config.yaml
crop_scale_min: 0.4
horizontal_flip: true
mlp_ratio: 4
head_dim: 64
qk_norm: false
expert_mlp_ratio: 1
depths: [4, 4, 4]
projector_hidden_layers: 2
beta2: 0.999
eps: 1e-10
Rows from block 9 of a small self-supervised image encoder, named by matrix and row number. Rows with one number within an expert belong to one neuron, the router's apart. Each number is 500 + 25 x the weight over its row's rms, rounded and kept within 0 to 999. All counts start at 0. Numbers have three digits each.
After each expert's rows are labels from the 100 images, of 14848, where the router gives the expert most weight on average: "responds to" is what is common among them. Only what is clearly more common there than usual is listed. The data: streak pictures of flow and ridge fields. In brackets: how many of the 100.
# router: router (model.blocks.9.mlp.router.weight, 16x320), inputs 214-319
# up: expert up (model.blocks.9.mlp.up, 16x320x320), inputs 214-319
# down: expert down (model.blocks.9.mlp.down, 16x320x320, transposed), outputs 214-319

# expert 12
router.12:493513514509503493435532514509649502517504516516495507512519512501506511502495507515515512521465505524500524597511566504520497488517494488440500523516510460511513489506509503502500504516527508525498495512492491514499522494507511499504558494517496517507507508511505498502503476493481494507506527498515504496504508506505
up.0:525511480516521509474517510517521515525516505526499516526533513512521506517516518523520507529499516499505514504506505515523517510514515510499514511523520501507525507519519520521516527518531522505513511519500512516512534510509514519518542517510517507521518521527518508500520495510502501520505510509513515517506510521519
down.0:534503495497497548500501500527496526544518524518499500566533499500546500536547496499507512531504535500497503500500542499526500534523537530500521514527513500525535500542506522500522551542538528501533537498498498529502520512519533525502500528511531527535509497500519497500539500537491499499500500532500519544496536527511
up.1:500501504500500500539501500500393500500500501500499500501500500500500500500500500500500500501504500519499500389500513500501500500500500500506500500500500498500500500500500500500500500500501500500500500500498500500500501500500500500500501500500500500500500500500500499475500505500408508500500500500500500500499500500500
down.1:510516447468473517539503506502509510509510523500499488501508505498513509510509462492494511508500508500457505534509457487511495511511512512505500512510499499510503510510503507489504510511507508514511516474478474509512503512512510511496505512512509513507502480493494478502512497522523503480511510503504500512459512506500
up.2:500501502500500500556501500500402500500500501500499500500500500500500500500500500500500500500513500525500500363500510500500500500500500500516500500500500499500500500500500500500500500500500500500500500500499500500500500500500500500500500500500500500500500500500500500480500503500426500500500500500500500500500500500500
down.2:511521452470477515524503506502509510509510532499498488501509505497514510511509469490492514508501509499457505531510464487512494512511513512504500514511498499512503511510502506488503510512507509525512517478483473510514502514514512513496504513518509520507501482492493480501513497525523500480514512503503500513465514506500
up.3:500501502500500500597501500500438500500500501500497500501501499500500500500500500500500500501506500514499500348500505500501500500500500500613500500500500496500500500500500500500500500500501500500500500500499500500500501500500500500500500500501500500500500500500500499478500504500342506500500500500500500500499500500500
down.3:506512446466471510512502503500506507505506519496500486500505502493511506507505459489490509505501505499455502519505475485509492507508508508501497508507495499507501507506500503486501506508504505517507513475481470506508501510508507508493501509513505511503500479490491473501508497520525500479508507500501498509457510503497
up.4:498498543499498499574500499498479498498498499498500499499500496499498497498498499498499498500511498504500498329498520499499498499498498498544498499499498485498499498498498498499499498498500498498498498499500499498498500498498498498498494498498498498498498499498498499492498508499373500498498498498499499498500498498498
down.4:501502453467472503509501501500501503502501501497500491500501500495503501502501452494494502501499501499450500517500495489502495502503502502500498502502497500502500502502500500487500502502501501502502502476470456502502500503502502502494481502502501502500499473494496460499503497502506502484501502500500499502447502501498
up.5:500500509500500500603500500500440500500500501500499500500500500500500500500500500500500500500502500509500500380500506500500500500500500500499500500500500498500500500500500500500500500500500500500500500500500500500500500500500500500500500500500500500500500500500500500485500506500410503500500500500500500500500500500500
down.5:507510447470471509521502503501505507506507509498499489501505503496509506507506456492493508505500506503457503518506468486507494507508508508504499508506498500507501507507501504489502506507505505509507510472473469506508501509508507507496501508508506509505500479492494475501508497511514500479508507502502500508459508504499
up.6:500500504498499499528498500497389501501500500500497499501501495498501498500500498499499500501514500530496500357500506499501499500501500500632499500501500477500501499500500500499499501501501500499500499498495497500500501500500501500499496500500500500500500498500499497492501510500394502499500500499499499500497501500500
down.6:517533452475482527509513506502512509509508541499498492503512503496527512511508462493495511507500508499463504529511481490530496513511515513504500511517500498511505509509502505490502514530508508534513531485487478512510503516519510515496502519524508524507501487493495479502513496537536503485514509501503501516472516507499
responds to: turbulent (91)

# expert 14
router.14:479489492484481486641481496473501486473481491478525479468470499481479494483482482481478492466519479482482482444497447479473483485483483486554482485474478523491474490478480482481485476474471471493480482479485486479487470490494481485481486483493482488477482478480482486462483597490449438481499491483484476480483486477481
up.0:500501511500500500502501501500500500501500500501519500501501502500500502500500500501501501504526500500500501539501538500500500500500500500471499500501501499500501500500501500500500500500502500502500500500499500500500502500501500500501498500501500500500500500501500500581500500500502444500502501500501500500500500500501
down.0:493492486456461497564484493464516498494491492476517463477491493472490488491494446475463492490493491500463494644490472462489481493498494494502491492490485494492485487493495488474486490492493486491492493448485468494491476493492493494470515493492492491478484479466487473502496498494511501465491491491480483493450491484478
up.3:500500502500500500422500500500501500500500500500500500500500500500500500500500500500500500500500500503500500571500500500500500500500500500495500500500500500500500500500500500500500500500500500500500500500500500500500500500500500500500500500500500500500500500500500500500500498500490495500500500500500500500500500500500
down.3:497500479455460500565485500488505503500498500492522468490500499481493494500495437490471500497495496501448499535500485464500490500502498500502492500500489496500490500498496490476493499495500495499500500464488460495500496500500499499479515500500494500489491489471490473513501493500508505477499500493497490500449500490490
up.4:500500503500500500426500500500500500500500500500503500500500500500500501500500500500500500500500500505500500537500500500500500500500500500492500500500500499500500500500500500500500500500500500501500500500500500500500500500500500500500501500500500500500500500500500500543500498500488486500501500500500500500500500500500
down.4:491492484461470498604477492476507500499491491489518470486498492481487484493493448487472494492498492501462494591490478470491491495500491494502492494495490494494493490493495490481492495489496491490493495466492474491493486496494493493477517494493490492489490492472492483504498495496515503488492494493493489495459492489488
up.5:500500500500500500406500500500504500500500500500500500500500500500500500500500500500500500500500500504500500547500498500500500500500500500476500500500500500500500500500500500500500500500500500500500500500500500500500500500500500500500502500500500500500500500500500500500500500500492496500500500500500500500500500500500
down.5:498500476456456500602479500487505505500500500489523470490500500490495496500496443487475500499494494480446500544499485469499488500503500500504491500501487499500489500500497491482492499496500496499500500462484462495500496500500500500485514500500494500488490493471486475528502487500509506482499500493496488500445500490487
up.6:500500502500500502502500500500423500500500500499500500500500500500500500500501499500499501500303500500500500500500525500500500501500501502500500500500499499501499500500500500500500500500500500501500500499501500500500500501501500500500500501500501501500500499500500500499500500502503501500501501500500500500500500500499
down.6:501500502498499501501500502501487502502501501500499499500500501500505501501501498500500501503500501500498501453501503499502500502502502501500500501502500503501500516502500500500500501502501501501501501498499499502501500501501502502500498501501501501500500499500500499500502500501500646499501501500500500502498501500500
up.7:500500500500500500390500500500504500500500500500500500500500500500500500500500500500500500500500500506500500575500498500500500500500500500495500500500500500500500500500500500500500500500500500500500500500500500500500500500500500500500502500500500500500500500500500500500500500500493496500500500500500500500500500500500
down.7:500500476460462500597480500489506505500500500490523479492500500492497496500498436489484500499493499488451501561499481484499489500505500500503493500501489497500491500500498494486495499498500497499500500468486469498500497500500500500488519500500497500492492495484488486528502488500511506486499500495500489500446500492490
up.8:500500500500500500410500500500503500500500500500500500500500500500500500500500500500500500500500500503500500570500498500500500500500500500458500500500500499500500500500500500500500500500500500500500500500500500500500500500500500500500503500500500500500500500500500500501500500500492496500500500500500500500500500500500
down.8:499500474461462500614478500486507505500500500487528481485500498486496495500497440488481500498493496474452500553499479478499487500503500500506490500501485499500487500500496493488494499498500497499500500465483470496500495500500500500485517500500496500490492492480485485531502486500511507483499500493498488500440500492485
responds to: delta (26)

# expert 5
router.5:513494481523523510396504504526592509526518497522510520529525497517520501511516520518524496531464520525517518569464547523524520511509515510397519506525524494483522496512516516517514525518532522492512522525511508521496532488480510518513493511483514497521526519517521511503513474505496496519465497515510527515521514518517
up.0:500500513500500500698500500500475500500500500500500500500500500500500500500500500500500500500500500500500500409500500500500500500500500500504500500500500500500500500500500500500500500500500500500500500500500500500500500500500500500500483500500500500500500500500500500500500500500407500500500500500500500500500500500500
down.0:487475515503505481497496486482562496491484482498518499486489481505485468486490503502495472491403488499503498601472509499481501484501485480491503481486500506480493472489508492515489485487494484472485480503500501494476491480476486489497523486473489476487499549499512502505490509480531496514469477496489497485504480488499
up.1:500500508500500500661500500500484500500500500500500500500500500500500500500500500500500500500500500500500500414500500500500500500500500500502500500500500500500500500500500500500500500500500500500500500500500500500500500500500500500500485500500500500500500500500500500500500501500419500500500500500500500500500500500500
down.1:488475534504507480497494484481560495491487480497507499485490482498487468488489503500495472491412489499505496605472507499479500483499487481479499483486500508480494472489502492505488486487493486472486481507501500494475489479476488489496514486473489476488497545497507501514491511479500498516470476494489495487506479489498
up.3:500500506500500500637500500500486500500500500500500500500500500500500500500500500500500500500500500500500500414500501500500500500500500500505500500500500500500500500500500500500500500500500500500500500500500500500500500500500500500500482500500500500500500500500500500500500500500440500500500500500500500500500500500500
down.3:491475552501501479497495483486547495492486480496508498486491481494491469487492502498494476488420492504516495588473504499480499483496487481467497483487497509480493473490497492499488486491494487473485481500499500494476489478476489492495512484474491475491496525496499500518490516478477499501470477494489495486512479490495
up.5:500500508500500500653500500500492500500500500500500500500500500500500500500500500500500500500503500500500500426500500500500500500500500500500500500500500500500500500500500500500500500500500500500500500500500500500500500500500500500500492500500500500500500500500500500500500500500435500500500500500500500500500500500500
down.5:485473531514519478491499484480575494491484479499510501484488482501483466485487512506496470490413488499514496628471507502477505481500484479483502481484502509478492472488507491519487484486493483470484478520505505494473490477473486487497523484471488474486499549499516507521489512476510496527468475495488494484516478487500
up.6:500500516500500500640500500500484500500500500500500500500500500500500500500500500500500500500500500500500500433500500500500500500500500500501500500500500501500500500500500500500500500500500500500500500500500500500500500500500500500500482500500500500500500500500500500500500500500455500500500500500500500500500500500500
down.6:489475540502504479497496483482548493491488479495502498484489482498489468487490505499495471486414490505528495597474503499478499483497487481463497483486499509480493472490500491502489485489493486472486480505499509493475487478476490491495516484473490476489495568497502510518492515478496499511470476493490494486516479489496
up.7:500500521500500500689500500500475500500500500500500500500500500500500500500500500500500500500500500500500500406500500500500500500500500500506500500500500500500500500500500500500500500500500500500500500500500500500500500500500500500500481500500500500500500500500500500500500501500430500500500500500500500500500500500500
down.7:490477514502506482500493487484554497493486483499512499487490480513487470487493502507496473492412491498506498596474517499483503485501488482483507483487500506481495474491512493523490487488495485474487481505501500496477490481477488491497530488475492478490499563499515502505491506482537496514471478499490498487503483489500
up.8:512500506526523500584500500541500507515500500536433500500500502500500500514500500500556500500292500500504500501508496500500500501500500500499505500501503503500500501511500505500500543500539500500518500500498499500500500500532500500505507500500500535506500499500500499500500500500503559500501500500500500527498500500500
down.8:531522507508510534534500521506505545534529518535506518521534522522518517530537506523519519535500530496507533543514528518518532527542532531535536523528531483520527524535539535522532534527544524517529528510517508531523532523514531533525519529520531525526531517521534510501536491526506494519514515538520529531506526527528
responds to: turbulent (100); high contrast (86)

# expert 15
router.15:501517472500501506388528507503617508511497494510497493505511518496508509507504494500506502511445504531492501624492547494509500511506504509361502498502499473504506499506501508498500514499513498506501510493488493504511510514516496507498503502519502494508506491501503497505515457505509505491506497502493496504490505505497
up.0:500500506500500500584500500500435500500500500500500500500500500500500500500500500500500500500500500501500500328500499500500500500500500500512500500500500500500500500500500500500500500500500500500500500500500500500500500500500500500500491500500500500500500500500500500501500500500433502500500500500500500500500500500500
down.0:500483546541545480495497499501502500501496497513502537505496497531497484487489543536526483492482500509540500492478503530494541489500495480515510490496525498485503490499524499542499486496494500483491484546537536501481501486485490497527495493483498486499515559531524541513494500482347506543482487499506515492549489500516
up.1:500500506500500500605500500500432500500500500500500500500500500500500500500500500500500500500500500501500500340500499500500500500500500500502500500500500500500500500500500500500500500500500500500500500500500500500500500500500500500500490500500500500500500500500500500501500500500436500500500500500500500500500500500500
down.1:500485550541546480499497499500521500502497499505504535503494496533499486487484545534524484491466500510543499489477502527496538490500496481517506492496521500488500491498519499545496483496492500485491487548538538501483500488486490499522491496485495489499509569529520544517495500485341503543483488499503510493553491500510
up.2:501500540503501500636500500502459500501501502501501502502500498502500500500501503502502500503501501497504500255501514503501501500500501500508502500501501497500501500500501501502501500501501501501501500502513502501500501500501500500501492500501501500501501502501501503514500502501441499501501501502500502501503500501501
down.2:501491561555551492479499499513480501505499493517502535521502498507494494499500558527527491495493502504547501499485503529498537497500499491506507493500526500490514494500515503524502500500501503490500491569529529502490507493490498499524488498491501492504511530522526536486500483488386495550493492505502517500560495506510
up.3:500500508500500500612500500500438500500500500500500500500500500500500500500500500500500500500500500500500500361500499500500500500500500500501500500500500500500500500500500500500500500500500500500500500500500500500500500500500500500500488500500500500500500500500500500500500500500435500500500500500500500500500500500500
down.3:500485551541545477502496499500529501502500500499505531502491495534501488485483544529518485492460500514542499485475500522501527490500496482515499491500508500488500493495508498543493482495493501485491490548540539501484500487486489499514497496485493490498501575524510543518495500487327498540484492497501501494556492499503
up.4:500500513500500500565500500500450500499500500500500500500500500500500500500500500500500500500500500501500500352501499500500500500500500500501500500500500492500500500500500500500500500500500500500500500500512500500499500500500500500500500500500500500500500500500500500500499500500424501500502501500500500500500500500500
down.4:501497521517517495491499500506497502503500500505502515509502499503500499499500520510511497499489502504512501500494500512500515499501500495501503499501509498496505498501504502509501500501501503498500496527510507502495504497497500500509495500497501497503503512509509510495500499496483496517498499502501505500521500504503
up.5:500500507500500500621500500500437500500500500500499500500500500500500500500500500500500500500500500501500500334500499500500500500500500500502500500500500500500500500500500500500500500500500500500500500500500500500500500500500500500500491500500500500500500500500500500501500500500429501500500500500500500500500500500500
down.5:499486549541546480499496499500522500501496499504504534503493496531499486488484544533523485490477499508543499489476502524496535490500495481517505492495520500489500492496518499543495482495492500487490487546538537501483500489488490498520491496487495490499509566528518543519495500484324498542484488499504509493553492500511
up.6:501501544503502501580499500505470501501501505502500503504502498503501501500501503502502501509497501500504501261502519503502502501500501501524502500503502500501501500500502501502501503502502501503501500502510503501500504501502501500501497501501501501501501503502502503508500494501438501502503502502501503501503500502501
down.6:501490544542542493480507499511454500503499490524498541521500498519493493499500543536534490495501501501537500500485499533498544496500499491509513493500531497491516494500525501535500500500500502489500490552534529500489504492490499499531499498491500492501519539531532533477499478489408495543492493510502522500546495503520
responds to: turbulent (100); high contrast (89)

# expert 7
router.7:494513482505502498328525498509648502506490494509507504509514495498497488493496503504509492519430496519505501571492552502511499485505491493401496493502504467498505503498499500498493510499517500490498498497498499494501520498508491498501484494508494492501500501505497499512501474492518488494497482496490494492501496502496
up.0:500500515500500500743500500500416500500500500500500500500500500500500500500500500500500500500504500500500500425500503500500500500500500500500500500500500500500500500500500500500500500500500500500500500500500500500500500500500500500500485500500500500500500500500500500500500500500442500500500500500500500500500500500500
down.0:490490528525521489470501502501491487492492486508500515493493501494485494496500526510516493466312495462518493564490477519486509493484491493492500491486502518494500495497500499502500491490479488490493490531511504488490483492493492489511297492491498493500500500505505514508492496487497498520494494500501501492526492500501
up.1:500500509500500500694500500500357500500500500500500500500500500500500500500500500500500500500504500500500500450500500500500500500500500500500500500500500500500500500500500500500500500500500500500500500500500500500500500500500500500500493500500500500500500500500500500500500500500486501500500500500500500500500500500500
down.1:501501526522520501474501501501500501500501501507500515500500500505501501501501524512514501489255501480519501595500481515501511501501501501493506501500510509501505501501503501511502500501499501501501501527517514500501499501501501501511458501501501501501505508510511515517501486501499495518501501502501509501524501501507
up.4:506506484500501502490500509505516503507502502504501501508507513501506505503502500503501504507500504539500502500503408501508501503504504503500501504507503501503508502505503503501501507506509507502504503501500500504505506503504504504501547503505504502506502500504502500497505503503502538501503502501502502504500504505503
down.4:509501472493494502488502500511465505513500500500498498518512502495508501508511489497499501512500508499488501580501500499504500506505508505500500501509501502501513500509501501495500512513513506501511501499495488512501502501501506505500497507501511501507500488497500490500506505504500500496501501503499502510489503512500
up.5:500500512500500500740500500500383500500500500500500500500500500500500500500500500500500500500504500500500500434500502500500500500500500500504500500500500500500500500500500500500500500500500500500500500500500500500500500500500500500500484500500500500500500500500500500501500500500445500500500500500500500500500500500500
down.5:500496534527522493468501501500487498500500494509501519497500500502494500501501529514518499470276500458521499566495481521494513501491500498492501497496507524501504501501500500510501499500483497496501496533516509500496485500499500499513324500497501499500503505511509516518500494493496495521500500502501504501529499500508
up.6:497490592498494498581500500499491489487499500490496501489484500501490500491501501495498493490500497490501491466495509501489499499489501496534501486488494500495483493493493496498500488494482493498500498500504501491485487488489488497496441495489499490490499501491497501503487503497444393494496496501491501497501492493494
down.6:514500501500500502498502500510506512515501500501499500513512500500510500507513497500500500507518513501495506667500507500507503507512510505498501502510509533500516500513509507500500508514512511500511505502500496517500504500502509512500468509500513500510503499500503497502511498503500497500500500505500508510498503514500
up.7:500500507500500500718500500500364500500500500500500500500500500500500500500500500500500500500504500500500500429500500500500500500500500500500500500500500500500500500500500500500500500500500500500500500500500500500500500500500500500500490500500500500500500500500500500500500500500456501500500500500500500500500500500500
down.7:501501539531528499466501501500501500500501501510500522499500500509501501501500533517520501480186500466527500610499489523500514501500501500490508501500511507501505501501504501518501500501494501501501500541524522500500495501501501501515399501501500501500506517515515520522501483499504494528501501502501511501535501500509
up.8:501501514505502501590500501506500501501501510501452558565501497509501503501553509502504494503502501500574501494509500602501503501501501520500511501501502505501501501501501501502504501501501522504503501507560530501501502501502501501502409501501501501501502509501502511501501500501491499501513506544501532501511501501501
down.8:500495497494495498490502492501509500500499497499500500501500499488500493500500489495499493500487500492484499562492500499499500499500499498496499496500501504496501489500500500491497500500500500494500499503495483500494500495497500500497436500494500496500500485493500484503500396498483488499492494500489501500493499500497
responds to: turbulent (98); high contrast (78)

# expert 10
router.10:519504472515514506368501506525606502507507488516509530525524502513510500510511510513514498526460509536519507573489577526513506516500514510377516498512501487499520498510508507515516522509520516500519509517521512504502526504497502504505472511504519492511503518513515511504514466503491505516497493508502520515510501515509
up.0:500500505500500500689500500500432500500500502500506500500499500500500501500499500500500500499502500499500500394500486500500500500500500500503499500500500500500500500500500500500500500500499500501500500500500500500500499500500500500500503500500500500500500500500500500498500500500440509500501501500500500500500500500500
down.0:490490546483486489547495490458478491489492492480457489457488494493496487489481490489488492492495487464496490623492575487491487493493488488506491494489486500492477490487490484493485484492486488488488491483495494495492477492492490492481420491492488490481489499488488493514491508491354500487489489475490485489496491477487
up.1:500499501500500500697499500500437500500500499500501500500500500500500500500500500500500500500492500499500500386501505500500500500500500500497500499500500500500500500500500500500500500500500500500500499500501500500500500500500500500500503500500500500500500500500500500498500501500434510500501500500500500500500500500500
down.1:497500513497497501549500498466482499497498500495480495460496498500500498498496498498495499499495497487500499659499518496497494500500497499508499501497493500501490500497499497500497495498496495500497500490499501498500487500500498498495477498500496500493498502497496501506499503500465510497498499495500492497499500491499
up.2:500500501500500500683500500500428500500500502500506500500500500500500500500499500500500500499507500499500500393500486500500500500500499500544499500500500500500500500500500500500499500500500500502500500500500499500500500500500500500500502500500500500500500500500500500499500499500422502500501500500500499500500500500500
down.2:490489567483487487533493490461488490489491491483473492461488494494495487488480494490489490493497487463498489564492592491491491493492488487507491494489490502492479488486490484493484483492485489487488490487495494495491479491492490492482418490491487489481489500490490493513490510491343499489487488473491489488497490478489
up.3:500500504500500500694500500500407500500500500500501500500500500500500500500500500500500500499495500500500500388501498500499500500500500500500500500499500500500500500500500500500500500500500500501500500500500500500500500500500500500500509500500500500500500500500500500499500503500444509500501501500500500500500500500500
down.3:494500507485487501568499497454483498494497500488487485453493497498503497494491487492486500500491492478493498621499537486497488501500494496506496502495486500502479499493496492495494491497493492499493500478493495498500483500501497498486450498500493500487494501491489494510498506501440507487498498488499484494487499483495
up.4:534499489527530516496503497526501508516547498523500533523508497536516499526542527516527499521503536500537508500498541536508533533510543533486569502513524525500511500533524527531544525523514541499532524524532541518502508502499511522531493531499537514541523525520535529492510479516486500529499498536503532536530506532532
down.4:496494568554525494435497497501522495496499496508501515501496494512496495496497535517509496500501497505544497443497500511496525495494497496501501494496501496495500496498500500515504497496497499493496494526543528496496503495496496496512543496495505495500500535509503540499495493494512499519495497539500500496545495500505
up.5:497498579498498498597499500495373498497497495497503496494497501496497501497496497497496498494499497502496498353499503496496496496498497498624496498496497515499496499498497497498497496497496497498496498498496497496498495498497497497497504497498496499498497497497497497498499501496491492498498499497499496496497498496497
down.5:505500593543550506498499497503501517506507502518485532502504499532502498504507551539519499504497505498550525608498553532502529505525504504521533505504521501501505503504530508544513503504506503499504503543542544507502504501499505507517500503499506500504522560527537553501505500503495499557497498529513511503556502504528
up.6:499502498499500500639500501499451500500499504500508499500500500499500502500499499499499500499527500499498500392500479499500499500500499500555498500500500499500500500500500499500499500500500500504499500499498499500500500500502500500499495500500499501500500499500500499499500495500450501500502501499500499500499500500500
down.6:492485574491492485507491487480500489490493489486464492476489491495494478489486495491491487492499490472497488542486566492493491493489487485515492492492491503489489486487490488492487488493487490478489488495497494495489486489488489494487438490486490486488491500490491493517491503489361497493477482482489492489498488488489
responds to: turbulent (100)

# expert 3
router.3:480490518491485485655478491484512490485484492486486488481480494485483498483482488489490493479452484441488488423500491487479485484489483485511484488483485370493480493484485486486483483482482482497483489486490486483489481491493484485487516483490483492483486492487484489510486544487466550486499496487492484483488486483484
up.0:500500501498498500435497495503499500500500500500514500502500500500500500500500498499500500501494500548500500623500504500500500500500501500486500500500500500500500500500500500500500500500500500500500500498501500500500500500500500500500516500500500500500500500499500500498500498500499606498500500500500500500498500500500
down.0:489503483500500500636510500494501468474501511498499497482495497501481508500497500497502505485563491510500478647503436500497496500466500500515497501490490492501494502491480498499501498486488480507500501495501500470501487502501488490500536500501498502500496490500491500502486498502445498490510503498500489500500501496499
up.1:500500500500500500406500500501497500500500501500512500502500500500500500500500500500500500502494500504500500605500501500500500500500500500468500500500500499500500500500500500500500501500501500500500500500500500500500503500500500500500501500500500500500500500500500500498500499500500512500500500500500500500500500500500
down.1:490501484500500500669505488495501482480500508498500496485496500501482506500497500498502502487542491508500483767502399500498497500472499500519497500493491493501496501495482498499501498487490485506499500494501500473501490501501490492500531500501497501500497493500494500501492500501431496491507504499500491500500500496499
up.2:504499503497498501502500492501444501506502500506488501509511498501501500502506497501501499511500503500500501497500534501507501501501505501502503499504501486497507497502502503500503508502514501500503501497500498502498513498499501502501470502499505500502502499501501500499503500501506523498500500503500502503497500504501
down.2:498500421477481499517500498502502490499500501499520492501500500500493501500499457498500500494516499508466491493501473489501498500488499500502492500500490877500500500496491498491499500493498499501500500450485485484500500500500494496499505500500499500500498490500487482497495500500513495470501501499500496500468500500499
up.3:500500501500500500406500500502499500500500500500503500504502500500500500500500500500500500505493500539500500730500503500501500500500500500474500500500500499500500500500500500500500501500501500500500500500500500500500506500500500500500512500500500500500500500500500500500500499500500511500500500500500500500500500500500
down.3:489502481501500500670509500495501464470501513498499499477494499501482509500499500499503504483549490513500477694503418500497499500463500500529499501491491488501495502492477499500501498486486480508499501498501500467501484502502487492501544500501498502500497494501493500503486499502505499492510504500500490500501501496499
up.4:503500500511511500495498499506501500509501501515503506514521501503504500500501510510508499515498503500505499500498485506507503500499500500502503499507507498500513499504505505509500512505519505500501500510498503502499522500500500500508490500500501500505502507514505505495503500500543438511499499500501504500506499505507
down.4:500498486509511496492500500504500497499499500500500504500500500506489500500500510502504497496528499499507498505499471506500501499496499497503500498500500491497504498499499500507500500497500499500500497511505506493496500498496497497503541498498500499500500503511501503501498503498494498507500499500500500500512497500500
up.5:500498499497499500500500500500500500500500497500506500500500499500500498500500497500500498500502500494498500502498519499500500500500500500499501500500501500500500500500501500500501500500500500497500500498500499500500500499498500500500454500499500500500501500500500498517500498500485500499495497501500500500497500500500
down.5:502502491496497502501506500503545500503501512499500498504504500500501501501503494497499502504487506503494500505501498498505500501500502501531499502503503487501505501501501501498500506501506502502504502497499495501502505502502501501499503502502505502503500489499500494500502497503518478496502502281501502503402502502499
up.6:500500501500500500458500500500500500500500500500500500500500500500500500500500500500500500500495500500500500583500500500500500500500500500399500500500500499500500500500500500500500500500500500500500500500500500500500500500500500500500509500500500500500500500500500500500500500500500500500500500500500500500500500500500
down.6:488509467502500499591520500499501454471501526500498499480493500502472521500499501495506511475597492529502467655504392501495497500450499500536498501488481486501497509492459499497502500478483474520500501489503502443501484503503485486503562501505500508502499477502486500503486498508509475481520513500501487500501501497498
responds to: high contrast (100); fine streaks (100); delta (27)

# expert 13
router.13:511511548517509504580504500521521510516510509516503520516515504510511501511506517518521505517484512530518510527500539517518509506508507506382512506514513506505513508509510512513507516511515515505513507511512509508510522504508508508511495506510510507512511521516508514529511440507425482509501501507513514513513507513511
up.0:500500502500500500504499499500474500500500500500501500500500500500500500500500499500500500500499500503499500447500494500500500500500500500491500500500500501500500500500500500500500500500500500500500500500500499500500500500500500500500509500500500500500500500500500499499500511500503504500500500500500500500499500500500
down.0:486501457473474496525501497470497485482493502485502475462487494491490502491486466486483500481508485501468485517500441475493483494482490495498481496489475497499477499488481487481490487487479484505489499460466476482500477499499488489488524493500486500487487482488472476499490499500505500469503500484492478490470497483485
up.1:502532502512522522492530500503500526502516534503392514503501502522505526516507523503514554502468507500518515471558498519502513515517511523500522526503513550541501539511516512518517503504502502534505511512514519513519503536552520510516502516547510543511510508503517515501503496529503494519570556524521505507521522503520
down.1:471471506500500448445500499501522497500478484500512501501500500485492499470494501498497472502500493437500496478472593501482499472497474460407497463495500500460500463483500491496490495494501500486479447502500499500470500461457478474494421466463487460481497498494500499478477494451499426500479480500471501475500464497497
up.4:500500502498499500575499498500451500500500500499501500500500500500500500500500497499500500501494500504498500432500492499500500500500500500483500500500500501500500500500500500499500500500500500500500500498498498500500500500500500500500514500500500500500500499499500498495500493500511504498500500500500500500498500500500
down.4:488500461474475494522501497466497488480495500476501472458483495490493502493481468486482500477502482500467488537500435470493480495486492495497472496489476498497474498490484483479490487488476485502491496463465474484498469498499491491484514494500486500483487481482470476499492498499503500467501500479494474492470496480486
up.5:500500539521500500562500500553500500524500500558500577551500500500513500500500500501512500578500500500547500499500559573500500500500500500504518500546500500500500500528500500518500526500578550500509500504592500500500502500500500500500499500500540500500500577500500500500500500500500500500500500500500583500500500500500
down.5:500500498489489500655500500500499499499501501497500492499499500489501501500500487490497501491499500508486500500501488494494495501499501500501492500499493500500499500500495500485500500500498500501500500491495488500500499501501500500494502501501500501500497479489492489500500497500135500487501501500495499501486500500493
up.8:500500505498498500500499499500478500500500500499501499501500500499500500500500497498499500501492500505497499440500491499500499500500500500484499500500499502500500499500499500499500500500500500500500500498498498500500500500500500500499518500500500500500500498499499498496500494500506506498501500499499500500497500500499
down.8:488501459471471495525501497467496485479494501476501471463487496490491502491483466481479500482505484501466486518501446471494476494483491494497474496490472498499475500488479485477488489488479484504490499460467472482500473500500489490482517494500486500485484477483469474499491499500504500467503501480493471491469497479483
up.9:500500355500500500603500500500500500500500500500500500500500500500500500500500500500500500500498500500500500498500501500500500500500500500501500500500500500500500500500500500500500500500500500500500500500500500500500500500500500500500497500500500500500500500500500500500500500500496500500500500500500500500500500500500
down.9:500500500500500500500500500500500500500500500500500500500500500500500500500500500500500500500500500500500500500500500500500500500500500500500500500500500500500500500500500500500500500500500500500500500500500500500500500500500500500500399500500500500500500500500500500500500500500500500500500500500500500500500500500500
up.10:500500504498497500499500500500498499500500500498501499500500500499500500500500496498499500501488500505496499473499490498500499500499500500496499499500500501499500499500499500498499500500500500500500500497498497500499500499499500500499520500499500499500499498498499499499500496500509504497500500499497500500496500500499
down.10:487499461476474494528500499465496487481493499478501472460486497492491500491485468484480499479501485500468487524500437474492479493485491494499477495488477500497475498489483487482491488488476484500490497461468475484497468498498489490484510493499488499485487480485472478499490499499503500470501500483493472491470495479486
responds to: parallel (56); waves (31)